Rows from block 6 of a small self-supervised image encoder, named by matrix and row number. Rows with one number belong to one neuron. Each number is 128 + 24 x the weight over its row's rms, rounded and kept within 0 to 255. All counts start at 0. Numbers have three digits each. After the name is the row's rms in percent of the matrix's.
After each neuron's rows are labels from the 100 images, of 14848, where the neuron reaches its largest size: "top examples" is what is common among them. Only what is clearly more common there than usual is listed. The data: rendered scenes of toy objects such as cars, trees, mugs and chairs.
# gate: MLP gate (model.blocks.6.mlp.gate.weight, 672x256), inputs 128-255
# fc1: MLP up (model.blocks.6.mlp.fc1.weight, 672x256), inputs 128-255
# fc2: MLP down (model.blocks.6.mlp.fc2.weight, 256x672, transposed), outputs 128-255

gate.90 074:112209131128128104146128156128128128087112108151128128128128128128131160128142103128090119128129107136144118120129124128152128069098146067145075128089128188143138128146118127105128128161121169160128128147118128132112142128144084159128076128128128065078087109161079127137128095128154119128097116128128128114128098128128110145166067128122117179128142142128203144074120115115113143117078
fc1.90 071:115143128167142115145121128164128128128130138115156130068128091137109206128128152128105128128104128128152128084128118130128170095128122128128128128153104149138104114128110119146156116139128117128128118108128128128074122178132150139076056128155132128103128101138139128128128089128194166188093167128129159158133128166128153193144128104146128160106128122113128106128128128128182131128112
fc2.90 078:164133128143124118104128106122165128128117120073125128117079098117125103128083129160097153131106168083111112128145099116150128128151141101185128156128089115151128181119201118170128128162128128128179117144128128126126119128105159157138128098128139133128124162128129094128171140074145162149103156108114109107128145128142128128128130128126142128128153194155154129150159127128128128128156
top examples: count: two

gate.346 106:128068129077120128126153128091128121128178128173088121147128172137175128147104133111145173136118076128128128128155151169124128134145106107131067149128130128128128195128128115144140105104128112128153118128112149080101116120127103172128157174106090128146108149166164128128155150150171138158147128128108128128148128135133120128128134152114128106128128140153133128128128149097156080115128
fc1.346 114:141145116150128164080128143128110128128130166154067067069201140133082128152128128115128168159128125146177128128108095128128128183128119135166171125143115177128127112123137128128128128159115147144140094128094160133120125128116160108107159123128104124114107145113066105128081131115128103113128119139166128128164148128094146174085128102127152174128116128128128162113101128128128107128108
fc2.346 115:158134143128139108112128128116099097170147128102128191091128105092150128120143139084128131152091173146128147128132162119128121099111108143094121107175128128146157101184158128107128120128141154128158115128141128123107132113140111148087102142113127133128135154185128128087128100116140130157128151118134083128099128128169114128128128128169128128131099113111196173128091203142113127128128
top examples: count: three

gate.226 061:128173128159128139113120137128128173128100097146128140100127128125103128150128128128183144094128128128134078106121099128096182122128128076171123160127120158123108093140117174145083128118128137195176128133146134128086128128167143155199064139128128104106128153198117128128072143112128128128155157124128148128128095078125128187143142117128128128118120121128129106128128128128128128182160
fc1.226 060:152101128092113140141128123127163137128091128095124128163107097150194117135128115074128128128143125128137121128139143160128160078094128090128128152144153143101115157068094128161096113147158138151176137153118160116127108141135128128128108124128128178114130128128128118148106153128081080128122086128128181128128101119157108157106128157168128119138128128176171160145128139122118105128147
fc2.226 057:177128128163124154128128128128128174163123117128127128128115101099128108102123128128123080139128128144128162128128105128134087169128163121159171154128150152128144109180128183100116125161128128148128130128139124120115115178149162141128102128146155128148156128128163151128128104115127103085109128110128128128128124134139098111134122103172097199156126122136112126128085128086103172128168
top examples: count: three

gate.579 104:128128093128129128128130142128128146128160128128107138189128165174195134143128116180162098151128128133086119128125093128119129128128128093128082173128173128086110128128108165139187105097128129128128100174164128154128128128143222132128083166110174128144128140141175128128128137128150128128128152128128143128164188128122128128101146168128128159128128162130112128127095128128128087128122
fc1.579 115:151128115128124128128143094123098128134107136132101151156126187128137109128080118120128125128128128128111128095128118134113123128059165133142128119168131128128128128097128127128138106154128128133141128128128128128153116128147133135135165175162128103153147089122187116138143141122158153128099110128099116076128181167162120128128153175128096102128142146132128090154120154128128128109142
fc2.579 123:128113157100131128155128153093128148116088119127128102125155180172128128137133128137116138168139141116081141128098151120128128128133079128147110128128161147092100160128092128122131130142094077158156141161067165113136128078102060128135180128161160150110162083145128132126127128102128128128145087128148184128128101152106105128178128140128128116147154178128093070128128128128128140160119
top examples: light from behind the scene

gate.454 118:125095111123133128143054098128149118174133142103143154141169097107173124124128157153151099138110140102128127110128143069128167128128134109164128149086170083157188128117076139128128130109128128106126128128141099160136147124128128159061105202128128053128128115128135125119128117132200110128122134126132141120128111128116128092091128128128120146120128125161128116197121128125128105147139
fc1.454 126:135126123128128137141079085114148140154128128174128128127138128128174117128100137154097135153128106098128128128149146096141111093147102126092092109128140042131109128117150143173128150113111127128166128128144128128128118071128128185159128191150096092131116152128133121121128128128126148128099128145128128138128104128128132128141128130079143085128148130152144128083145128106126139146100
fc2.454 144:118145128128156125128103132118191160151102128083083128150128127150117111113156103174115125146156124128116128110128149128128123168159128080096121128128111151106084179144151130128173101111093084128178128152065155102149152169076157165066110156128142115079119121092128125128150161145128128094149110128100152128158144120106156158129141171096088128128151140128128079128128128128128114122110
top examples: count: three

gate.56 106:166141093154144122100128115096172151126128103113107119065180128128128151128107128171148128115167118143128128150128128159125126132087140128087128078086136140122130137131164135123128107124168118128165096128148143139152108128109136127155039103113128152125093111145169128189160128128153128137141142128128204128138128156157128128119090128150128149140155119096120128160128128120123072128173
fc1.56 094:128128148111127128131128128133121153128128114100128122115128166128120132133128123141117087129128128144135128139139058159128092122167051145123128105126128117075126153128155142128151134134129128128164119125124124128100094128128154128156202093111126053149128128122077170128175128155128128128118133128128053123104088096128140191094128099055128114110139133148123111120128128031076164128086
fc2.56 091:121128128128096153127172091131139056128128133128128116084099151149104126173117153128179118160128128128128128128149128128119128142128128145128088098128128114141199132094136128130176102104135150128056169128128128114128089128114129130121152128128128131145141128128128166145088127128141128123123110175118184128128144127126154143128144155124125128128086128139074158093128128128156129145128
top examples: light from behind the camera

gate.251 118:164123114128127095097169131127128146155124120128108136167116094128160110138112162152196113128085180115128128103125131128119133128107087120090128128128128100128147091069117142148128101099080137151128128128139128118128136099120130182128118201158124128128128089163128127119100128164171141135110128128144110101121128108142128128124167128128102099121148138128139151186169118150128069128128
fc1.251 117:128094111101127128125152122128128129128128128128121064128128128107148115140128128128149165128129128128117128111175121075112128173101116117079031128128141114114105147149128128128156128172128128115152111145128117128183128128136128128096128144128126116207152095128128136139128145128164128141128113128142131110169158128108128129128101119104128102122146128126186128171128106113122089074128
fc2.251 126:104111136128128106121098157103110128080119119119106128095125128128128120077142122128128128128112128116086120128110118128128128128138128128175082128145128107121136132128036097126128143128128103128141126128128170128177128098120128128104190128128128153037205128174128096128128128083117128128132128161114182145112137130122128135202137171128128111125132128126066113128157138128134097128128
top examples: light from behind the scene

gate.575 094:129122113144137130095083135112087127160128112128148170138128057143128141151139128128137128109127121112128128128089128118116132110116141128128128159095141186149119128080112128110128132101128119163128128104128095175098140127128128101102098126151149062128087136100109099115176128130128128128128128105128128128163123121128128096128129083128149143128126116139128128199109119081144106108128
fc1.575 097:164092142150117127128087128137098124112128128199128130115137149154106165113128128103128128101126168121128115128084128128125128094091128099165128139142128090150113157128105128111131137114105142167128117136128128128087123159105143094179123081079103179087128133174128134119160096167128128094128165121147098143133128130128128088128128128092128128128128128128114123095142168169196129112080
fc2.575 112:127128128141150128161131128149110128128097139128128165128150154158153128104101153139093105128163139125102113098112128131128119128128180105128131145128147077141106134059100094137096103107128111128128128128068148128158128128130128122178145124114143105066153147163112127116135128162161099103119107128128183128141128125068109096143083124092113102120141063128150128150140084128139135100144
top examples: its colour: red

gate.269 067:136128132128128128169160132127128128175098098000128181128128128121167106122120128147108099133131128126128133128161128139128092128088151131077128097165138126134128150189221128125104128128126128070152128128136120146106097080128139128214128128140128113128098095128128138122146128128128141171138136154137133107102147105128142128128092087131128088128161128118076136116109151044089128117128
fc1.269 072:128132106114128128128128146111128128146128128029125135094146128083145151128092128134137128128127128111128140128145128124128128098130128128089128144128119080128128128168224135142089128126128109128135128128162134129082124078128128117131128128058126248133093128103122103131133113107128141132120109144128128118128120128149132123143088128147147148128128149128128081157128118172143098112123
fc2.269 071:105132128128108128150128103104128090113128152124095128134128125128081128152105152107128128099167167141128128128131128128128118128128128128094118164128136128128128146122124128128138084128128107126149154124128127128153099128128128108128146162130128134128177126117156153128081155088154113138156128113126199123128128134132158128159110050152083128141128068128128124132095124140156128149104
top examples: white object; its colour: white

gate.398 121:095128118128173128128124122127100120128128139054129128140084104126117128114131135163136148134088128128128096128107142086102126128171098124128119104128142168128167091136105130128128120100165128139140155128139126133142128076113171132128094179168165101152114139156154128128147144120141128133100111113128156181155138120091128136128086128128135128098128128128089128192133120136126128144096
fc1.398 142:128155138128128128128132129144128128119127128074128133160113085130128116150141125128169128116111129128120087126128139119127125135128135157124128128128113128117131128053091128124128116057141145128126128121112115144117146128128110092128089146151168092142136168144152135110128152151151127144148124121128147158122127128124128128128128128128128128126150113145107128226120116156129128110121
fc2.398 173:128114137128079128108128119130128139169176128128128128110128117084128128121163100099136153128122128142159162144116167122173146126106081159128111123145134158127167128193128132128128128142116131141081148128128129152156128107133112109106137130119119128178104102174160139128084128128128145207089129149128092136128102089156128128128128128164121148117104152136136111115149175128116154144076
top examples: red object; its colour: red

gate.283 121:128127128128128141154128111138133109160128118113128105127113083129136121144151139135174107128106128142074103128107128080138128153166128121112128158180141168128128133084128128130171137080153120128134140121087128163125140128128128148132093146128159086166135125128128135132112135128144120122123128090124128118122133149128114117104107128125096128128128122151091128191097090128106122142095
fc1.283 123:128128135098093146134137125129139128112147139174097113128103171158180107128128145133128095128128118139128128137123128135170142128093128128128078135161103096163100130128110128126138127128128131126111084146128137127118128171128128138190115127128105128128133090123128139183119143146142128037147137115134122125128120152165128128124139127128132080128124128100132128128128130120138128133119
fc2.283 127:133129128081164126161111145128128153128083128128077128128153128155128107091104147148091128128114157114073114103134128156115112128155174128142147145128122101128092128089125079128128106128126095106184086167101134128128134128130179170164137120102156128077128128128091128116135140119128115056153128110128164103142142150100104128161114128090128121117146156144110128173109081071146116122128
top examples: red object; its colour: red

gate.475 102:181088134151128116126080117128100113171116081196088158107128110128096093153125132086128118112114128131122132120125107173075151152208120103189128097128117157168128128128087113162161156128110113128128162128128106129128128128128151174112154152163128087149141128128173135125128142128080132098116128103128123143163147171111148140085154128123128077128107120128128117095128119145104128160155
fc1.475 106:174165128128128113128104106163121145101103078154146140138094177132152134096155128119126218114128195124123128128105108128103114137176135113129128105100121101104147160094073133106126128098133128153128126165115113184128130113113151128107098128128128128115128128138128137110128147128153142131137128099128106123133121171139128093128129143122145165128115128110162120128128128128113170142094
fc2.475 106:128113128128132112133092121147091128128128128190123128130128128152147128128117139143130128128140097150111144118128142128098130145091140106128139128128156128136148095107119109131113093144128128116131128128123127128156128128128115115178171128132128190119144128128128128119128117116143110144099101150143180101103099147112117073165073159128104127101119128128128128128128115151150180128051
top examples: light from behind the camera

gate.148 148:097120130128128154113128128115162128110128129135128128163078128138128130139152153170149101108115146142125121108166156152140146128131145172094093141089097147094129117118117111077128128152139131136096128157143106165064104128128148128128111110124116102164128128113114128162105128116145128135128123133142133160124118086139121108132128128073105150128133165103118128105151055128095138103176
fc1.148 152:108133131125128166118129141107171127115143112134051146137090137136149128154164159128159115128119127132124138124178133143130117130143139164105128127128128141113133143137114103076122128151128128128140118166164104181099107111128164117128101128116101098150142103138110128163098128094153100128128129149122137149155121068141114133105131082069109136147132147113132126121128091114105132122154
fc2.148 100:169110128171124119132100154155097195128148099189128155161146128128128153125159128151123159128161128116144175136149128116154101128129106099087128113101128139155098128160094148107150125128128096095128105128128160128128160130128128128073143165118141152128105119119128137167151134128080128128096109128162134128128103139153096128141095126096141162138123128132128039110151121128128128128083
top examples: count: two

gate.603 096:166148139128153128123133135147128112128128082071244123140119134119128119128177162143101232128139115144128145099091137128122065145128179128157114174150123177128134128124128104128128139115128128165128089128109128083093150128167158069082128116128133128113128128147128128111152128127152102108099128089149128130119123130128128128128151128128128144090148083119079138127115191143099165124128
fc1.603 091:063141140128107128088096145131130128080147136165020134128126112135112128109114128128128008125136128108120117128166149177128159127128116131056160098118119092107130170117143128142105107145144128108160128106137128128156117126103128149139128109108122131129128112100128128134149128146102163180152128128124129119124132128116136141127093147128111102122120136164160120098118061122092128119074
fc2.603 098:133145098136128168107119128109128128122128150100128154128113128128074141187128123143134202162119128128080128094152087154127109144154088099148180128128098124128130166128128128138116102149100127128128156144134143155118084128089124128128154128128128168078148139108128128128161117084128128099169128182128128128128131168128127148090114128144144128128128143085150187128128131215167137149149
top examples: count: two

gate.394 146:087128140113120148128154128128114153070154142124096164123192155128143098128128128126115097111114116145158113128089118111150118128128128143140126203128105128128067090081111174102128140131128152167102133122128110077182128136128125128158167128128128162127179128099128128149130153097128081141128150105138173128111128104113125169105124080128100128128128119133090128128139100130067129128136
fc1.394 139:156133115146128145097128124106128128144128061091137128121128128128110137127111153139117128139129128140100128156102139128136131150117134055072128093134122128118128122099152114106111165146164098054119133137128128090159128128128160117130128128156133161169152128132137128137104128142122128128166076121128129147172128160116128112128128134159095128122143128122128155128171128115128149106146
fc2.394 128:106090154119128128128138147087111145128070107125112128128111153140091128166119126131114128164103123128108122155128135150136113124146103089134095139130107107128128152078078128152128135146111087098128128133104171146045128114096125100136151089128102128091128092164088104148124107085127127150128158172121184125138126128128128125118140114124128125156149128138128126141130138111145145181128
top examples: count: one

gate.293 106:128079125095114159128128101100143128136128109117112128100128113149101128132070144124126083122128126144128105128165120128128128128128137128189128128128167138112128146181152128128128135128130128096128165119128145200098108128114128179238092128128130114135161128168112130119110164129097114128112125123128128128079111091128139103147215153087128107128128139156128109084133112128111128128109
fc1.293 106:135128128102148157128157145112127160149106147146128128128126127165152128128128070128138067160120147127128137136134196161128160118148099122080163125094180106148152120110081115150140161128128127140128132128128164107164111141128128128049158128142128128095128158101160122096144128163116133159111128159119137131137128128128121169131178124154126128128128160128128129128117123128137059138171
fc2.293 103:128126128066124164120155144077161107125096152153143086128091115147128093126142128147128108141162119118129141134128128128079128128151132110128179104102128164140111128110114112128200128128097116128136128163109131128144084144127138129084128148129131128133107125081140125128128174128128128060152107124116152128128172128098132159133160128133122128128155158169090128128128128155128090174128
top examples: count: one

gate.155 066:128120151113124100102124141142128098116169101113162128138167128075085129093109135118128095097118128128121147128100182128092072151110128128128076128058168126128137128123128130104128115128128133128128154099142128157160128152135163128128169093107102171134136128128093105128175128116128128128139128128096106114128109161133128128145099099122117090136136069128192155144128130096098116128101
fc1.155 075:120151149128156114114128128131110114128128112118173128120151080083128118119180125128116152133128078107128144128126102128095095145117146128104132128096066147144110088099128138120134128128113128155128128099170128099137128099132118141111128100112128088123111126143052117131149128128128128132142100158128122108174125128128135132128123128138159083128128126128146128128184139128111110171126
fc2.155 071:124091162104108116162094202112144128114128128128128128074152156128128132151179128118082128128116166151085128148123114131128142117083104128139144062128128147137128108100128149125126128128111067176090075128112160106128147123155066101128128128175128103109087128128093157133093128128128143121128162131127128142114128099178137143128128156146128098142138128186128128139135189144122128128136
top examples: count: one

gate.166 067:128143128122128183139137128134129128128114140156051128184115137128128122128113104099128161092113128119128086128128091128128108128171111128128129124147128172128135084128128128174150130123171116161158128128109128084168115128155153128128146128171095082128125128111145128067098147176162139096128169140120118128128128089083151123159128162169129148120109098148128146127148128128124102128159
fc1.166 065:118128158128128129134128128146136128128128128128128119075120130173128128093146128084140129128113147155128128112150194107175163128154128129122128128088128155128114128116099138153136130128142113128128139121091166153140108128120144175128128128128138155111145128104128109128172116139084129163128071105102098150091128128121128167152128148128123173132137128120155128128109128210128136169095
fc2.166 053:128128123106128142116103136123128170128163139074128128097127128128115128127152146117171112128167101128128152145128107128092090132128164128118128128141177167180173128128128108154081122148063087144053146128101128128183139128150167123125128128158128128072128137079168129101128156157177159128082153150139149118120151128155128101128134147142097134128128128164121128137105128143128163114142
top examples: count: three; light from behind the scene

gate.322 074:113147111140128128144162098128128128128100128163155128183128063067123123128153141135210133128128119128101128128128197116147110128128134161128101128092128151153128108089128144138136128089146134163121164097084116111128125128128091128134128128128128064128130154132164128088129148112110128128130131128128130099128108128125128128128128100102096124140148128128089133199128128128128106128126
fc1.322 069:128129128111108138143128141073105128154119129129141115089131172092108151157086128093128159084145128146154153154139170128127117128128118067088128128128140132138136213100091110128133130128128128126128094124080149137128099176146130128147128128128107101110124128149123151128128128148128142102128128140137128107118128121133150108128143128111106128128128134128223128054141160131177128128178
fc2.322 076:128133121119204157154135146128094135101073122119094128128116102168117128098128157158090120128128159128107128096128078167127084128159159128127165152086128104128087122086178128128079118128128119132174128162068109128084133128141128128160115128127153128108128149128090128143182128128143128092149128128128164128128128132092140143139128128118140100133128140118149172128128048097143132154133
top examples: its colour: red

gate.474 131:128140128157134128128137128125128135203151128040134087099100100119132130128128090103115148146165126119141136144128159170151152128064166122086136112104128128168141128128200142128128137161128123128128105119111132128128128128128128104143075151128128245109082128128147128090128128096070138128128128128121128128128128109128112094162128128188123162128182158082083099157114128140128104128105
fc1.474 145:108155128114128143132128128128118160056128135207112150127157169128072152146128184120128154117115128128090128114065171128128109153131128101157131128128116164111128128128088128128084117083110128106114128158121130112140111178133115080128158115128112125100143164145118141135084141132149085101128086116134131106128128127176138124134126128080128061128108128128128132126120128117192128156181
fc2.474 120:128128128128128128132102128104179066103109171167157128128174114095116124136128086118138050107128105107151142169149128115131095128148116121180112095127128106115128128121097195148164161132134155128134132136159128099097096136144101128128097110128128063100086139128116123128148124143130157128103128095120090144128139131115151142158176128128157128151138128117086166137161124113128124131174
top examples: white object; its colour: white

gate.642 125:105149128128128137141128128128128185138113076126148128128052135128172113174156130133128175128104142106134084099149121156128156056111103128137127142134112180128101065182151128128137112173128112128143099120128153128141128097120122156171097128136120086128155128142128146136143155128168108111128105128122218144096128118120139163142119109144110149128141168088163128106097111096078129083148
fc1.642 120:116128119153133105134128147111132128128109128174084128083130102128128145107128128160181082128141148128132110124135136128127128095095153105128128121076128096101128172119129119128148119128128147157079159125119127124133149133128133128113084107030167216137097128099128144128180128143115161113157134141122088097128131128136128163146138124101119174137139128170128116141128123150186128128128
fc2.642 116:128113128150073154150155128108137076126138128128139120090108142111104133140120128118164152146127153106128117128128128128144128142130109202128100140133128101134150152097113096128138094137140116093167162128128123119102086128105121128128118120103120138149147120182096164128124085102128128128128141128128128105114135149131154186153149117128128128128099171121091174128101136113155139128128
top examples: light from the left

gate.649 092:076128115142128145128109088117128128142128128155128183166141074128140128167163125099141128147111135126128115100120167128128133128128128147098151128128128140151134097144165128112079144115136154120128128087105145128113144104128128087142117159138128089096128181102179128075167149112102156127106128160138107134104093138128102105128128128128127128109128128128069128193141155169125083128135
fc1.649 106:153105128084130128126128129145128146078128128099128137057128192145128117118128128137093128128153107153167122128128174128118118109120115128128156079128114128116131128136130100138128128128131140128122083156124145128112114181116128120144173124098131128129128104079145124132128128128115147103128167154148107133134128138128128145128127142128179128151112162076197157063128141121145143154132
fc2.649 122:126122115133176128160128126116116133128074112128105141133117139141127130138102160167090128128128129112091125113128086149128107128150167095117165165128128087147102130059160138128128144148141121091174138140080101131128128130141128128129135128128155136090145125128084121164189142143097128109119114145134128128128139138108128131128098095108145128141145119132128158140092028128128123128131
top examples: red object; its colour: red

gate.109 146:128125110132128138128128128112115109141122143169066127184128141173130094121128138162128137174128143158152131128128109123101151134120128112128150144136123114128128103128103112151133140158128119155131109140116128110128147127128128153124120158176143092111141097128125128120117144139166171120100184110117072128104128128123138100117162118162093156139154113082128128104212128167128127145118
fc1.109 139:128128128118108119142141105128128104133125128173177166093161118145085128123128146102128103119128164128107128128115219129113162128128128136032128136128128138159111136099116107116128145128142123126128128128128102101126141149128113139078210128071128167089156094139136121118137135131096098128147125086123175150128128137128128137128128112110128122128138138160089128128082128096128142095119
fc2.109 136:128104113139110177154128128128170128128128146160136128141128112128133153142128108128139162071128129143128116154169114101103080135103113137164137119121165128178174102121091169162103111128150135064104108175169128176128098128155121112146104128128126132130114142128102154116156125128128098128099169152147125114111141130120128098114117128101153163128088148128128209124102093131147134136146
top examples: count: three

gate.294 099:083123116128148132088163147128124128093128097137086154148165077154148137128089166166141128135083116122128091091128097144156105117092128118085128181128132128129110094156158128128140128153128128128128128133178149128079108102102131115131128112128136152119128142128122137136109128102051161117126128072101111139135160126132128150202115160130128120142151128135128115170150128128160124126128
fc1.294 093:128109135128139152128188145128139128101116128169128145181132096128170105147128115128191106128128240086114128133147093146128112133128128220128111128128128138111118089114092127077122140128135114128107147128149113150087141092152118128128108102116128128134104123107128128146145101148128128128120097087124090107128134089128125102159128181152099128115128114191166120183128145123136080127128
fc2.294 086:104143151128163139153128128121128128105116128148128123111103128134128128111162128161111128156161086131105174128128128096128130157128165112117125089133128169128093174114132126128125075128101112128128153133111128097180138154088112128128158128119128128109128133070137173128108145128186155097158074129128093128103136117111142186128128137128088117104128170101120132128128093122147161128128
top examples: light from the left

gate.461 105:086128128117117116128144105122128128087128128138143128128158128122118128095157138172169128117134128124128140116147174083166124163128214128128128139111128105143089128072107104128098103119142131146128148128145116154173101141144136128100128112137129095098134131104145128128128161128175129137104128128147128126128115128128127128094113186128132155108128128103199128128159102163096109128124
fc1.461 102:154128120128131097128176120097107128128114120106195135128111128070128155097123133128098164128131143128128128127130128175128107072136174128140128100083128116153139100157154156128110142154128097105117088121128096105121128128154132112140172081110128085128128128128144136058157133092128126104113128128133101082093128119101126094128099091120122144128128098132117159108128128138128135076111
fc2.461 090:128130103128161128109128128067087072149128128128128128147128130148132128128085128156128128113134127116137128114128108163128077088103083153152128128084128128136135128158128145128103162139128128128150128164128103128110061128134128130128176128152128133079155128107118118128128134060128137070128116128157128106104128128135144141104140114180128155148128163135128128095118134153108128163128
top examples: count: one

gate.435 109:109123167187125140128098151078135159128128178133128147128128138158140101162075105128096113132107119128128107128111128141074106139128098173134183089092124128147128121168101124128097128118128125156128163079085143179092151128128128161169126141154135125162140103070155139153128141148142118105120164118128147114125128192101121119128182096174128128128103090128157171125128133108128128111094
fc1.435 113:123128128128131104158100150088128128098121144118144110144184128069128128111113123173085128128128143140139100144142128080104076130164120094128077097094128117110128154124128128128128146128155143194128155109128128123196154091128122128161118128137128118125128128085124128150128128131144113128128128128112128128119128137130128128128140104202128128128102112141128190168128112114128128128152
fc2.435 097:128151096109138128138128156128184143114128147087128128122157163107128128129171110114102120108119128128128117119175147099135109121151149129128128125128128128128100138128128179128128107098114175153134105103128135139128128128144120170076105162128123058145117128086128148153128133172128130077179128128123071106122125110159118128102099128128172097129149116128174141131148098149103128085128
top examples: count: three

gate.574 118:142109128128128156141129147107128128128143082163149126125128106076192115169121178128112128128117128128128128100143131081119148120180128118128114103141128116135128048149128128146128151128132125128101136137152166114128132114128128160146117173111128143147142148148176114158125151128128128126115104128134175129159113106128139128121128113148128102162102135128069115094109128131098128173117
fc1.574 121:128138109172102128132128120129163122128128128128140128221082114128184128128119072128128104153128129103124179143128128152124109109083128133128128131101148057128086143128128128128168128100128125128128128128116128128149123128161103111128128154142128170128123137158123150094118150188128144128161128195128079128095113096120128117150132170120083128128125145160132137162128171068116109119128
fc2.574 126:128131133126138126128128128128145120123095126150150128103054140108128128128150128128095163155091095143128151128128070110115128128141128144128138090140122162150132128123128216130109113128118159128111133103128179116128143133128128128099064128130128143128128128094087133128128128167128129128165128203107162145128131128128128162144128116121145140165134150128128174161134128103128128154148
top examples: count: three

gate.506 080:128140128163149128128128124128126102093122133128079128109110139157069139088126128076143128128118128126110145128133102125092156127128128103166215127144139128122136096141075110115145147101128128145128128128155113096131103169141128108085158128128164135128128154127105123113083146139076116090167128161137181142128132128128128128128104145128128153144128130125153102098130033113108162115171
fc1.506 086:128098099158128091108180125162142097148142128095128137097128119108128156138138128128164128158128135103128133140088128105142090143128098128128132126128113077128093074131179105127183108149114132142120128128128147085131162136115141084100128138128147205150108123116094144128099128132128141136146128153145128174151133117149130178144128080123122155128080128139081128156128143101169148124128
fc2.506 084:110099170128128128133128155108128141098111128099126128128152152159129090128128128152084119125117128134114128128134169128122160128170128128140138128141107150107080168128170096114132212094104111146201104121125125128111143094128110121162093128128128064176101114115128074128149145095100143128142128071149086134135118128110106144133142128128128095128175235142158128167128119128098128119141
top examples: light from behind the camera